Rows from block 5 of a small class-conditioned image diffusion model, named by matrix and row number. Rows with one number belong to one neuron. Each number is 50 + 12 x the weight over its row's rms, rounded and kept within 0 to 99. All counts start at 0.
After each neuron's rows are labels from the 100 images, of 14976 (inputs lightly noised), where the neuron reaches its highest value: "responds to" is what is common among them. Only what is clearly more common there than usual is listed. The data: analogue clock faces. In brackets: how many of the 100.
# fc1: MLP up (model.blocks.5.mlp.fc1.weight, 576x192), inputs 96-191
# fc2: MLP down (model.blocks.5.mlp.fc2.weight, 192x576, transposed), outputs 96-191

fc1.265:37 43 42 48 36 47 55 39 57 56 70 46 45 40 56 48 58 53 35 13 55 34 37 54 40 53 47 57 40 35 37 44 39 54 54 29 43 40 43 48 52 45 25 31 56 45 25 39 65 38 42 54 43 37 39 51 76 55 26 41 38 30 45 23 41 58 57 51 30 58 39 43 47 64 62 53 48 50 60 50 39 56 45 64 34 50 47 40 68 43 33 70 64 48 60 62
fc2.265:50 48 40 28 67 55 39 58 51 48 36 53 49 61 57 52 35 39 53 82 46 56 45 49 72 45 49 37 62 51 38 53 44 50 50 69 60 56 54 66 56 53 84 59 54 58 54 66 37 63 59 50 32 71 48 45 28 55 72 57 74 54 60 71 63 26 57 68 67 46 56 52 58 50 48 43 69 41 26 47 67 56 54 51 53 67 55 64 40 61 62 38 66 48 39 44
responds to: numerals (55)

fc1.67:73 45 71 38 51 60 51 49 48 62 38 49 47 68 50 72 41 35 58 39 64 58 41 52 65 65 47 30 59 55 41 57 62 60 45 57 37 51 45 43 58 59 50 04 54 57 42 44 57 25 38 58 55 52 58 37 34 61 40 56 54 51 58 73 53 39 53 45 37 20 42 24 51 55 58 62 54 34 82 43 46 46 62 48 42 24 55 60 67 44 31 63 66 41 49 51
fc2.67:39 62 44 33 49 48 47 61 51 48 63 57 55 41 61 44 35 61 40 53 44 52 67 70 24 33 56 39 47 53 47 37 52 36 50 56 76 50 46 59 42 56 53 78 51 43 65 53 64 65 59 44 43 51 37 55 52 53 74 48 38 55 52 26 70 60 48 48 59 60 66 61 46 57 40 50 39 60 31 52 40 56 38 53 59 84 46 32 39 62 53 55 39 63 53 36
responds to: numerals (85)

fc1.532:44 53 49 41 64 59 49 36 41 59 40 56 48 46 52 54 67 44 55 43 50 56 49 71 68 44 60 34 51 52 57 46 50 35 36 75 42 64 55 63 53 49 58 55 46 53 60 52 39 44 58 42 47 45 37 62 55 58 57 52 54 53 54 72 50 77 33 55 41 66 53 44 41 66 44 57 45 74 57 40 38 49 41 39 42 56 56 54 54 43 73 53 34 22 42 66
fc2.532:61 39 62 61 36 50 43 38 49 41 60 52 65 60 49 41 45 56 36 52 56 37 58 33 28 57 40 66 47 44 38 55 44 60 64 29 35 23 47 43 49 49 54 41 53 45 58 46 55 55 58 72 65 57 66 41 41 55 45 63 55 49 41 22 63 26 64 40 53 33 31 47 51 54 60 40 53 41 50 61 50 48 55 64 51 51 53 41 49 42 23 45 64 62 62 40
responds to: four ticks (69)

fc1.160:60 45 37 52 70 65 42 55 63 55 73 40 64 65 69 33 36 47 67 36 35 37 61 61 59 45 49 60 45 41 38 37 37 50 43 48 65 51 45 49 59 82 44 54 50 36 53 67 70 46 48 53 49 41 59 51 77 55 57 57 66 49 39 52 49 45 44 64 52 54 45 33 50 44 45 68 60 48 62 42 75 38 66 66 60 45 59 64 62 38 62 59 43 42 47 63
fc2.160:65 57 54 34 54 65 73 39 47 52 34 29 52 55 51 39 40 45 38 43 32 57 46 53 45 38 47 36 60 66 62 17 59 40 51 48 46 43 42 46 51 60 48 51 62 57 36 44 46 42 68 48 44 56 62 61 20 48 56 60 50 40 54 51 67 52 71 49 40 60 63 55 51 58 67 33 51 53 53 54 55 58 39 58 74 43 52 48 40 42 18 40 52 50 36 45
responds to: hour 5 (27)

fc1.342:49 56 37 47 42 50 55 50 65 48 40 47 34 55 48 45 24 46 41 55 64 53 49 56 65 47 68 18 39 37 43 47 71 67 43 52 46 66 28 51 46 75 24 46 54 34 54 50 53 45 54 62 41 47 47 31 62 44 65 49 44 52 59 29 41 47 58 62 52 82 65 61 41 64 83 50 51 67 69 65 72 45 49 47 50 47 48 47 31 43 61 66 68 33 36 50
fc2.342:73 58 64 65 35 51 46 51 44 52 43 45 74 41 61 59 41 57 69 42 53 51 33 23 50 27 45 45 54 40 48 49 33 58 29 67 52 36 28 68 64 61 56 61 38 22 54 55 62 51 54 57 48 27 71 55 27 51 35 37 55 52 51 45 66 56 59 90 59 30 34 47 58 42 64 47 57 55 48 68 46 47 56 49 68 32 57 58 41 36 52 53 37 42 49 51
responds to: minute hand past 6 (27); minutes: 30 to 34 (27)

fc1.166:45 46 57 46 73 55 53 60 43 30 41 56 74 57 59 46 59 49 50 65 33 44 47 32 43 40 59 59 62 46 53 55 44 49 57 62 52 48 47 25 47 37 52 58 34 43 56 43 58 48 54 60 64 43 56 82 48 51 76 60 42 54 34 68 35 60 67 47 68 65 51 39 42 59 31 42 45 48 72 67 50 44 43 46 57 57 48 54 42 61 52 44 38 55 59 65
fc2.166:28 58 57 48 36 50 28 28 63 38 46 70 66 51 32 71 40 49 44 53 56 53 54 62 34 47 34 47 37 43 39 47 63 34 46 36 35 70 72 59 31 63 65 32 58 48 42 60 58 49 48 47 54 62 45 43 36 38 46 43 48 41 61 46 50 45 43 64 66 39 61 60 64 43 39 33 45 66 52 40 42 49 71 65 63 37 49 36 46 46 58 57 53 49 34 40
responds to: four ticks (78)

fc1.412:47 39 56 57 64 50 62 29 59 45 28 40 63 57 39 58 42 49 45 32 48 30 48 66 65 64 43 64 52 53 40 33 26 51 73 71 53 34 54 52 53 56 38 60 46 59 64 47 57 62 50 45 51 76 46 65 36 66 51 64 72 68 66 44 41 47 38 37 60 39 44 64 43 48 62 47 55 45 78 41 64 40 37 69 69 50 63 57 62 61 56 49 47 35 66 53
fc2.412:50 52 56 58 60 27 61 50 55 29 24 41 86 40 41 50 43 56 61 52 45 30 67 45 69 46 63 62 59 31 54 54 57 33 60 48 73 43 35 57 42 44 60 48 28 76 51 51 68 64 72 58 58 67 48 71 44 48 41 55 57 72 60 83 51 47 49 50 60 35 39 47 57 52 53 45 41 50 59 38 38 41 45 49 66 52 57 76 32 37 64 38 37 53 50 38
responds to: minute hand past 3 (36); minutes: 15 to 19 (36); hour 9 (25)

fc1.292:55 49 70 52 38 48 53 55 53 37 51 61 54 50 57 48 56 32 55 74 27 47 29 40 41 34 60 44 54 59 50 32 56 35 35 46 51 82 48 69 41 31 69 47 34 69 34 58 61 32 64 72 61 52 35 62 78 36 55 74 54 48 50 71 70 48 68 55 51 51 46 42 48 40 44 68 43 80 43 40 30 51 47 40 68 69 51 59 43 35 62 38 61 34 46 35
fc2.292:38 50 57 29 50 31 37 64 46 57 29 48 37 32 63 65 52 41 64 34 56 50 55 46 66 60 45 54 62 39 49 38 37 48 61 48 54 08 38 32 53 61 49 58 58 55 67 49 44 44 42 39 43 51 55 53 21 43 50 48 23 58 67 50 32 57 42 62 65 53 57 40 59 55 55 31 49 28 39 52 61 48 41 55 54 44 29 50 38 83 40 59 53 60 36 54
responds to: hour 5 (37)

fc1.102:53 63 33 49 29 34 46 37 67 25 67 55 64 45 69 79 49 44 57 47 54 76 51 45 70 65 56 58 56 73 49 36 62 44 49 53 64 35 80 24 49 48 41 49 63 53 47 41 38 50 55 49 47 53 73 43 50 60 42 54 53 14 46 53 49 72 58 51 40 44 47 29 53 41 57 28 58 30 58 58 49 35 52 65 47 63 64 43 64 43 48 61 70 52 44 56
fc2.102:23 38 48 55 60 35 53 54 50 54 53 60 60 49 71 35 44 48 47 65 63 67 62 43 53 57 36 66 49 45 59 52 57 51 57 41 52 37 23 53 63 78 48 47 42 43 53 54 57 53 41 35 63 56 32 68 55 29 54 67 39 53 57 56 67 43 58 49 72 52 51 57 53 51 39 33 36 48 51 57 30 47 62 29 57 38 59 32 42 54 35 33 45 74 33 54
responds to: square case (81)

fc1.127:62 56 27 65 47 45 47 53 53 53 39 43 63 47 45 55 49 58 45 31 62 58 71 64 30 47 44 44 48 71 66 59 65 53 43 69 51 59 50 80 68 57 31 66 42 44 35 46 58 63 53 45 43 47 60 58 39 50 52 56 57 45 53 29 69 36 69 41 31 53 63 63 33 39 75 43 45 20 67 50 44 47 52 66 72 64 42 56 54 65 36 65 53 50 54 75
fc2.127:52 51 45 46 34 71 58 58 43 28 46 27 61 35 58 46 30 78 49 25 44 46 34 56 68 32 44 58 59 49 64 54 44 61 48 37 51 46 43 37 65 48 45 56 38 46 37 42 47 42 58 52 66 23 54 60 53 49 43 48 63 67 41 59 45 66 65 47 52 42 67 74 46 28 38 50 49 35 58 43 54 56 43 38 74 26 33 52 47 43 63 57 55 61 52 38
responds to: minute hand past 7 (26); minutes: 35 to 39 (26)

fc1.94:49 39 52 58 33 38 65 48 26 30 63 50 44 59 56 43 56 50 64 35 65 37 44 44 52 61 39 63 36 41 52 58 59 40 54 58 59 47 47 40 56 69 44 44 40 54 69 52 48 67 56 51 63 47 51 40 36 46 44 39 46 51 53 50 23 44 28 43 51 45 21 47 39 35 45 59 48 23 45 49 49 57 51 55 56 42 60 42 46 41 60 71 44 24 33 38
fc2.94:47 44 55 52 67 58 42 52 69 48 27 44 48 42 51 48 47 54 42 78 43 48 50 42 32 35 42 36 79 57 52 28 38 69 42 42 46 43 51 75 47 31 74 48 53 50 17 54 54 39 52 46 32 59 57 52 52 42 52 67 48 68 38 62 68 46 71 66 58 53 51 62 51 55 49 61 66 67 43 43 49 59 37 56 34 58 42 44 51 59 36 32 55 53 70 57
responds to: dark face (66); square case (65)

fc1.500:38 43 33 50 44 42 59 67 42 38 78 46 65 59 37 61 62 59 51 69 60 42 43 52 55 50 49 62 70 48 22 63 31 58 46 53 56 52 26 59 52 46 45 60 73 52 55 70 58 62 51 80 28 79 25 46 45 53 63 61 58 42 51 40 52 47 54 52 42 41 64 66 58 52 47 49 58 33 48 43 68 44 47 68 62 63 60 61 52 27 59 56 43 48 42 52
fc2.500:38 48 45 39 55 63 51 39 37 46 45 68 45 60 47 48 29 48 42 63 24 55 41 57 42 54 44 70 42 71 59 61 48 38 46 48 52 57 74 66 51 37 49 26 37 53 66 57 53 22 52 39 56 36 51 49 34 45 43 42 30 49 52 55 59 29 57 35 68 55 45 31 28 26 59 40 35 16 75 46 38 37 35 14 58 49 44 55 53 71 54 44 59 68 62 33
responds to: minute hand past 7 (39); minutes: 35 to 39 (39); minute hand past 1 (25); minutes: 5 to 9 (25)

fc1.101:47 57 33 64 51 40 60 66 45 57 77 35 55 50 47 45 60 45 54 46 70 53 69 26 12 34 45 56 60 48 29 81 53 70 42 54 59 52 70 59 37 57 51 52 63 56 56 42 62 74 53 68 43 53 54 52 54 54 60 59 70 53 46 47 68 61 51 62 44 66 58 39 63 44 49 42 46 54 43 66 59 66 39 38 64 64 59 45 43 39 41 57 45 52 76 37
fc2.101:53 31 50 59 64 64 42 36 51 50 36 68 38 54 54 42 38 41 53 47 40 46 41 60 71 56 41 50 35 57 57 36 31 42 44 63 34 21 35 47 35 48 49 61 41 39 46 64 43 34 43 44 50 49 61 68 41 36 36 62 41 41 49 44 32 58 57 27 56 53 35 55 40 55 61 59 59 38 55 49 40 36 49 75 30 51 48 48 57 41 78 42 52 50 25 71
responds to: ticks (55)

fc1.314:42 47 56 45 83 26 68 42 59 41 67 49 48 56 19 46 55 66 48 39 56 55 46 67 34 65 58 70 47 41 51 53 58 43 33 49 66 38 55 67 46 53 57 47 49 41 65 69 48 58 64 15 59 62 57 53 56 74 61 58 46 39 40 30 65 45 54 67 24 58 47 49 54 43 37 59 56 31 66 50 37 59 51 73 45 51 46 45 52 57 53 76 37 34 56 45
fc2.314:43 44 55 48 48 32 34 67 55 59 64 39 37 56 63 33 41 55 35 51 48 46 23 62 45 65 47 70 51 42 61 43 38 48 48 53 54 35 62 58 37 44 47 36 54 51 80 60 44 29 61 46 40 79 62 70 64 47 41 55 48 39 56 59 38 42 50 42 44 62 31 43 59 56 58 53 69 51 48 55 50 57 44 34 56 54 55 28 36 46 52 62 48 76 29 71
responds to: ticks (63)

fc1.51:40 36 44 46 32 57 30 56 42 45 50 41 27 70 52 38 42 52 54 43 52 56 69 43 55 53 43 51 37 42 86 28 40 41 46 69 52 62 41 56 44 60 47 41 48 29 31 50 49 40 46 60 46 31 41 45 63 29 60 64 68 52 38 25 49 44 54 68 48 63 56 40 46 51 51 61 49 27 53 47 47 34 57 19 62 70 69 69 50 58 55 65 64 44 54 51
fc2.51:59 65 52 53 66 60 63 39 63 52 57 43 75 35 51 60 60 54 41 41 45 53 30 61 25 29 32 49 58 53 24 44 49 63 59 35 77 23 47 48 43 48 42 52 34 48 54 58 54 67 37 40 56 34 66 64 15 57 51 59 47 52 43 60 60 64 56 59 46 44 36 47 54 49 58 33 64 57 46 56 54 71 29 66 67 32 43 37 50 41 43 57 54 40 40 33
responds to: minute hand past 6 (41); minutes: 30 to 34 (41)

fc1.55:80 40 52 72 55 39 33 41 52 40 44 40 49 47 55 48 33 39 54 36 71 56 43 49 34 57 43 43 26 61 63 58 51 64 47 58 72 59 43 49 52 34 50 47 67 56 28 51 28 45 57 45 58 49 43 58 34 60 59 74 37 42 53 53 40 49 50 61 48 62 30 36 51 35 45 74 66 70 43 57 25 55 49 65 66 36 56 27 50 61 39 70 68 57 60 18
fc2.55:25 59 67 31 48 59 66 55 50 66 50 66 58 70 58 53 71 56 60 63 45 50 64 36 68 39 72 65 67 47 29 44 60 31 53 50 38 51 60 54 42 60 48 40 38 45 53 65 54 55 37 63 49 39 57 42 67 43 45 33 57 69 54 41 66 62 21 43 34 45 62 63 38 56 56 33 43 41 60 36 56 58 31 42 30 52 69 72 39 59 56 38 34 41 49 76
responds to: square case (76)

fc1.481:49 55 39 52 35 60 46 70 31 51 42 57 66 54 59 50 32 42 65 42 61 63 59 30 30 41 48 37 51 68 40 61 46 58 45 38 61 56 56 53 24 51 62 35 54 62 41 44 55 58 47 53 45 41 56 35 43 66 66 39 72 55 50 48 66 56 44 43 66 65 59 41 87 45 51 71 36 51 64 71 43 71 37 47 67 42 59 42 47 57 68 43 66 46 52 43
fc2.481:50 48 55 50 65 52 64 37 62 57 60 39 47 40 42 39 62 48 42 60 49 45 44 85 63 60 68 64 50 38 54 28 57 56 57 62 44 48 37 60 69 43 41 63 41 50 47 66 52 46 55 51 51 55 68 68 59 41 43 54 20 42 58 57 46 50 57 64 40 42 40 52 32 40 54 38 53 49 46 29 65 31 63 48 25 73 46 50 51 29 30 61 52 64 27 61
responds to: dots (51)

fc1.499:62 28 64 54 49 63 51 74 47 59 32 34 81 64 50 44 34 36 41 57 61 68 43 38 51 57 62 61 57 43 37 54 38 71 52 47 40 48 66 45 43 49 66 52 57 49 86 44 46 58 53 25 62 67 42 41 45 49 56 51 69 47 46 31 60 51 62 54 59 40 26 47 45 46 60 62 61 73 38 52 41 55 54 68 31 60 49 65 39 58 49 35 65 17 53 53
fc2.499:53 48 46 48 32 66 41 53 51 61 31 33 39 65 36 52 50 32 42 52 57 49 34 36 42 48 59 52 60 45 64 61 39 47 49 55 60 43 53 58 45 32 74 55 56 65 59 72 29 43 50 40 42 53 40 54 36 32 48 53 66 47 53 44 88 29 53 69 65 52 49 45 61 57 59 50 62 53 25 50 59 62 26 63 55 51 44 52 40 35 37 48 83 41 47 60
responds to: minute hand past 3 (43); minutes: 15 to 19 (43); minute hand past 9 (28); minutes: 45 to 49 (28)

fc1.208:51 42 60 55 56 69 74 63 63 63 60 42 20 52 52 47 35 55 44 64 52 49 60 60 47 60 57 46 56 32 47 19 78 76 54 53 48 61 40 46 47 66 56 64 54 50 58 45 46 57 33 49 48 73 54 54 64 59 60 64 53 59 42 51 41 48 49 40 32 65 58 56 56 56 44 53 38 48 57 69 61 44 39 57 43 39 42 59 60 50 60 56 74 29 52 46
fc2.208:63 64 39 62 36 52 38 47 66 52 42 72 73 58 63 38 49 51 75 46 55 36 33 51 74 62 62 59 34 62 48 76 36 46 52 61 48 51 47 74 83 39 68 54 61 49 66 50 69 40 46 38 48 41 41 49 57 30 21 39 51 42 60 53 66 54 66 70 49 33 47 38 60 48 57 49 37 42 57 62 33 42 54 45 61 72 56 48 54 51 54 43 51 60 52 29
responds to: dark face (62); minute hand past 12 (31); minutes: 0 to 4 (31); minute hand past 6 (26)

fc1.25:35 64 56 59 46 53 48 54 53 59 64 44 59 64 45 52 57 59 53 80 37 44 47 49 36 50 55 59 40 42 47 30 47 70 57 51 62 25 42 57 50 55 63 51 46 48 48 30 22 55 62 56 44 77 60 34 53 69 53 62 50 51 47 80 49 43 27 67 47 60 54 51 34 49 38 52 55 55 57 42 56 69 44 61 78 37 33 65 44 45 37 59 30 78 41 30
fc2.25:45 46 21 56 36 67 56 73 52 59 32 58 39 63 61 50 35 65 58 46 48 60 27 68 46 48 65 52 48 53 43 48 54 66 67 63 46 62 33 73 60 41 34 53 54 38 47 34 59 32 54 55 33 56 40 50 44 25 63 55 30 25 68 40 53 57 51 58 46 68 49 39 35 46 45 43 54 64 69 33 69 43 40 45 53 60 41 63 45 56 41 64 64 69 25 58
responds to: dots (64)

fc1.252:63 62 48 61 64 56 53 50 65 45 50 37 25 62 61 45 41 62 51 55 48 58 38 58 62 59 55 64 38 50 65 66 40 67 17 34 58 61 44 48 45 62 42 68 73 33 42 46 63 52 35 57 56 10 58 40 67 59 46 41 79 64 51 34 52 58 47 54 38 41 60 40 63 57 53 71 59 23 71 63 59 20 48 33 57 73 58 63 39 53 63 69 73 29 39 57
fc2.252:50 48 55 55 70 42 54 50 58 49 31 55 59 52 50 45 48 66 34 54 49 43 32 43 51 61 58 37 57 49 46 53 70 34 36 46 43 45 32 59 33 66 37 66 26 50 36 51 58 34 43 48 34 43 61 63 53 52 33 41 45 41 69 55 87 45 50 74 60 43 45 69 49 68 78 52 57 70 42 73 31 62 50 55 65 46 22 64 47 52 23 55 51 57 35 28
responds to: square case (75)

fc1.460:53 29 46 50 55 56 78 46 43 49 48 36 43 52 25 45 55 57 63 52 47 43 68 54 53 35 52 53 70 53 57 73 61 65 64 50 20 64 39 59 53 42 47 50 44 48 41 53 73 61 60 58 25 54 65 54 70 37 53 47 71 27 50 46 46 57 58 36 16 47 55 67 51 68 55 48 48 61 36 33 41 51 42 51 54 61 71 52 61 54 52 63 52 32 47 53
fc2.460:55 54 41 30 56 61 63 64 36 57 56 60 39 47 41 37 36 52 43 46 57 52 43 61 30 60 53 54 41 55 43 62 43 63 41 38 34 70 50 47 46 25 31 52 35 62 52 46 57 48 53 35 51 51 52 63 63 40 54 54 71 43 44 58 54 52 64 60 32 68 49 68 37 49 41 56 51 48 58 34 37 37 47 25 62 48 55 58 22 42 41 43 71 54 37 51
responds to: minute hand past 6 (26); minutes: 30 to 34 (26); minute hand past 7 (25); minutes: 35 to 39 (25)

fc1.196:67 62 62 70 52 53 50 49 27 43 37 43 63 45 42 57 65 41 54 64 31 56 60 64 34 44 46 45 44 41 62 48 39 45 62 58 42 67 52 61 30 60 75 70 64 53 52 67 36 50 67 42 55 54 51 50 55 44 52 56 49 68 63 46 49 54 53 44 43 79 42 59 50 45 43 58 10 41 45 60 15 49 55 52 64 57 39 68 43 33 40 81 42 65 41 49
fc2.196:23 45 47 40 51 45 33 58 60 48 73 57 48 42 51 51 42 51 45 37 54 37 33 53 45 49 45 60 48 64 32 37 59 63 52 32 44 41 58 39 58 49 32 30 43 45 47 42 44 48 31 59 57 48 51 37 39 56 54 41 58 34 36 68 60 54 43 52 63 32 29 32 49 49 68 48 79 66 63 48 85 45 36 56 46 43 63 22 45 71 62 23 69 45 66 62
responds to: four ticks (53)

fc1.9:46 54 38 40 54 45 50 53 42 52 65 52 62 45 41 42 31 51 63 45 58 53 62 53 53 60 37 54 49 71 49 43 67 71 44 61 44 67 60 45 64 59 50 61 54 43 47 49 61 74 44 57 64 51 51 45 57 31 64 50 55 47 59 38 56 54 83 56 57 68 60 42 49 46 52 71 53 71 49 49 51 49 34 32 59 65 38 73 53 46 64 52 54 47 74 72
fc2.9:35 63 38 41 49 65 40 69 24 42 36 58 73 40 51 48 58 70 63 41 45 55 33 62 51 49 48 50 47 36 56 58 39 31 68 59 34 39 51 50 49 25 64 59 62 46 63 59 54 41 50 55 46 47 59 60 60 43 70 69 53 57 43 78 65 50 56 71 62 51 31 63 37 38 68 32 42 49 56 57 35 56 47 41 60 43 57 62 37 42 30 39 46 78 41 47
responds to: four ticks (67)

fc1.32:56 46 21 30 50 50 54 68 45 55 25 45 67 40 36 28 43 48 49 53 54 48 63 48 48 29 69 39 43 63 46 57 47 45 42 40 45 49 59 54 44 56 69 28 25 45 42 41 61 67 43 45 60 47 49 81 58 52 55 43 37 56 64 53 42 35 71 54 54 64 48 45 43 51 38 54 65 68 45 53 47 41 60 42 42 43 50 36 63 48 60 73 37 40 65 69
fc2.32:40 60 66 57 57 55 46 34 66 38 75 57 40 60 62 62 52 54 53 51 31 32 36 45 78 55 35 70 63 46 62 44 58 64 62 49 57 56 38 37 67 41 34 74 74 33 54 58 24 33 40 66 43 40 62 28 64 52 50 54 66 51 38 47 65 81 38 50 59 46 45 63 58 52 54 40 31 41 49 45 41 53 57 59 48 46 67 55 53 44 43 43 62 65 40 31
responds to: hour 2 (27)

fc1.557:66 50 54 50 61 46 59 65 49 61 38 64 36 54 60 42 48 36 33 40 51 80 40 62 57 42 79 49 45 41 45 46 46 34 37 58 23 47 46 36 57 54 55 45 43 66 56 62 78 38 60 40 39 42 59 60 33 56 35 43 46 48 39 68 37 46 61 41 45 17 46 55 20 45 47 53 39 40 61 66 48 59 38 53 51 52 45 28 68 38 72 54 64 49 27 87
fc2.557:37 40 46 41 23 65 36 46 51 55 60 24 54 49 46 47 50 70 71 64 33 41 58 54 68 44 35 49 67 58 50 57 60 45 52 31 74 43 37 65 53 32 50 53 55 41 39 34 32 65 37 49 59 53 40 32 51 19 62 44 67 61 60 33 58 52 32 64 42 74 41 49 70 49 52 43 64 57 51 33 60 42 56 59 54 45 51 59 16 74 45 58 46 49 56 10
responds to: dots (52)

fc1.218:38 67 67 49 58 59 47 51 55 33 42 68 49 57 37 49 21 67 43 28 66 48 56 17 57 48 41 55 61 58 41 58 36 54 65 62 55 64 47 48 64 73 54 43 43 62 49 56 61 39 32 35 16 60 50 46 33 60 41 65 58 59 38 42 41 67 63 41 58 42 56 58 32 54 39 46 26 23 49 66 56 50 54 61 36 48 53 48 52 58 39 45 71 34 42 75
fc2.218:56 33 53 55 57 53 50 53 39 69 70 45 44 41 52 61 82 26 40 63 46 40 51 76 37 33 54 70 53 51 74 50 62 66 50 44 49 33 67 49 43 30 52 64 41 39 57 48 32 52 50 67 58 45 79 45 63 31 67 29 43 46 57 53 45 44 40 53 28 46 57 53 72 49 52 43 65 73 68 50 36 48 58 52 62 48 36 58 28 50 55 73 51 47 42 38
responds to: numerals (73); minute hand past 7 (41); minutes: 35 to 39 (41)

fc1.298:64 37 44 55 58 54 82 40 37 50 47 48 56 63 68 49 42 54 48 71 53 63 47 53 36 47 45 48 21 62 50 36 36 54 35 65 66 46 61 39 57 45 48 54 31 33 58 50 25 41 42 54 68 46 51 61 33 36 82 53 38 51 40 52 55 26 47 42 50 49 39 69 39 53 47 79 63 44 69 53 64 44 44 39 63 62 59 54 34 36 51 40 50 44 60 47
fc2.298:42 47 70 69 43 60 27 41 61 66 48 45 43 57 42 66 55 32 44 42 51 46 56 66 53 52 52 55 73 29 62 72 62 50 56 31 57 55 61 54 47 46 40 42 77 62 41 53 61 67 68 51 32 60 38 42 89 80 30 60 53 52 42 36 40 70 49 48 40 56 68 28 76 60 52 35 40 48 34 50 49 62 29 64 48 44 46 59 66 62 47 65 52 53 54 57
responds to: hour 2 (30)

fc1.296:54 60 59 65 49 50 64 21 53 45 51 51 44 63 53 39 45 55 31 45 64 52 47 63 57 60 47 38 38 57 36 59 62 64 57 58 46 55 29 44 56 63 46 48 72 31 71 65 47 41 79 49 47 59 55 27 52 55 54 45 22 47 40 43 52 38 51 46 53 55 48 60 46 60 63 53 59 56 71 59 72 75 38 46 48 61 53 68 50 44 55 49 72 62 38 69
fc2.296:41 62 38 30 45 58 40 61 39 36 29 42 70 27 75 52 40 32 77 65 43 57 34 38 45 42 52 55 50 51 40 59 42 43 44 48 61 31 56 49 48 22 66 58 39 75 37 43 58 46 35 50 36 40 61 72 43 41 49 57 60 45 58 50 59 58 58 55 60 52 47 19 45 42 37 59 36 29 60 45 46 42 76 29 51 43 31 26 53 55 52 44 54 49 46 44
responds to: minute hand past 6 (29); minutes: 30 to 34 (29)

fc1.255:34 37 43 53 46 41 48 47 46 43 52 53 58 62 51 67 46 76 55 71 76 64 59 45 37 53 59 61 31 51 31 38 63 70 50 46 39 38 48 50 67 51 63 35 40 59 56 36 16 52 37 74 62 71 47 41 44 67 60 51 69 48 46 64 60 64 45 45 59 56 68 63 49 36 53 40 62 24 68 29 63 56 53 42 81 30 51 52 63 57 40 75 53 48 62 37
fc2.255:48 45 34 46 35 67 50 54 43 56 41 62 41 51 58 78 43 56 52 57 60 74 32 81 19 26 46 53 58 74 36 70 39 56 37 82 39 42 43 53 56 48 56 60 60 42 44 34 55 30 48 50 54 26 39 76 41 34 61 60 61 55 46 36 52 57 57 53 43 55 56 45 35 56 33 63 33 48 58 49 44 45 48 38 65 67 52 50 49 60 42 63 41 54 61 52
responds to: dots (72)

fc1.418:42 40 64 66 50 55 94 65 51 36 59 34 65 69 44 37 53 64 46 45 47 54 45 46 57 47 42 42 65 32 59 40 46 72 58 35 46 67 57 58 61 51 40 45 29 52 47 57 63 54 49 70 20 62 45 53 53 36 55 58 23 53 32 49 43 53 71 60 20 71 52 50 45 54 47 57 65 48 39 57 45 87 30 58 27 60 69 42 64 53 44 51 28 63 51 45
fc2.418:53 49 43 40 34 47 47 62 62 67 48 58 54 36 40 57 41 60 50 25 62 52 15 35 57 69 45 60 49 39 41 50 56 62 54 56 62 45 56 64 75 40 39 53 40 37 66 48 54 36 61 47 55 33 46 47 73 56 54 52 61 40 53 56 40 30 63 54 18 46 48 56 54 42 58 64 45 53 44 65 53 63 57 41 59 41 37 30 45 54 47 50 66 50 50 48
responds to: minute hand past 7 (50); minutes: 35 to 39 (50)

fc1.272:49 54 49 59 39 46 40 63 40 52 45 56 55 46 39 68 50 55 55 63 54 43 32 54 70 56 73 54 55 48 47 63 49 53 51 65 67 65 64 50 60 60 51 46 50 55 30 41 56 64 46 58 61 84 41 47 56 53 28 62 35 47 59 55 58 69 53 44 50 51 41 39 27 55 33 53 68 54 41 35 38 71 37 63 43 69 77 35 43 48 39 61 64 50 43 60
fc2.272:44 35 51 54 61 42 45 44 51 61 57 63 25 64 39 53 58 69 51 65 52 32 52 56 66 54 56 61 52 63 52 63 56 47 64 50 35 59 54 45 37 22 69 49 60 64 63 43 40 31 37 66 59 55 27 57 35 41 59 73 42 50 59 60 41 28 66 40 51 31 65 42 75 53 50 50 40 49 30 34 54 55 43 53 25 60 44 40 39 58 40 46 50 58 49 29
responds to: minute hand past 6 (35); minutes: 30 to 34 (35)

fc1.422:53 55 47 90 31 49 57 43 52 60 49 41 35 54 65 53 70 56 60 59 63 60 60 43 58 26 53 41 55 69 65 52 42 52 72 69 42 44 37 63 58 67 58 23 77 51 63 61 38 45 58 36 65 57 69 44 56 51 59 44 59 45 49 45 59 48 62 57 48 51 29 57 60 43 70 77 49 56 57 42 60 55 65 28 48 55 47 56 57 62 45 75 46 46 44 72
fc2.422:59 56 15 47 65 52 42 14 59 46 55 47 49 43 48 71 48 65 46 70 39 41 42 69 54 52 48 37 27 64 42 62 53 42 73 54 47 50 35 64 63 34 33 54 59 69 42 52 45 59 42 40 23 57 49 59 44 48 56 45 62 38 37 70 43 37 55 73 58 56 37 50 41 60 50 30 36 54 32 49 77 49 55 48 41 52 55 66 53 44 32 56 61 42 39 35
responds to: square case (81)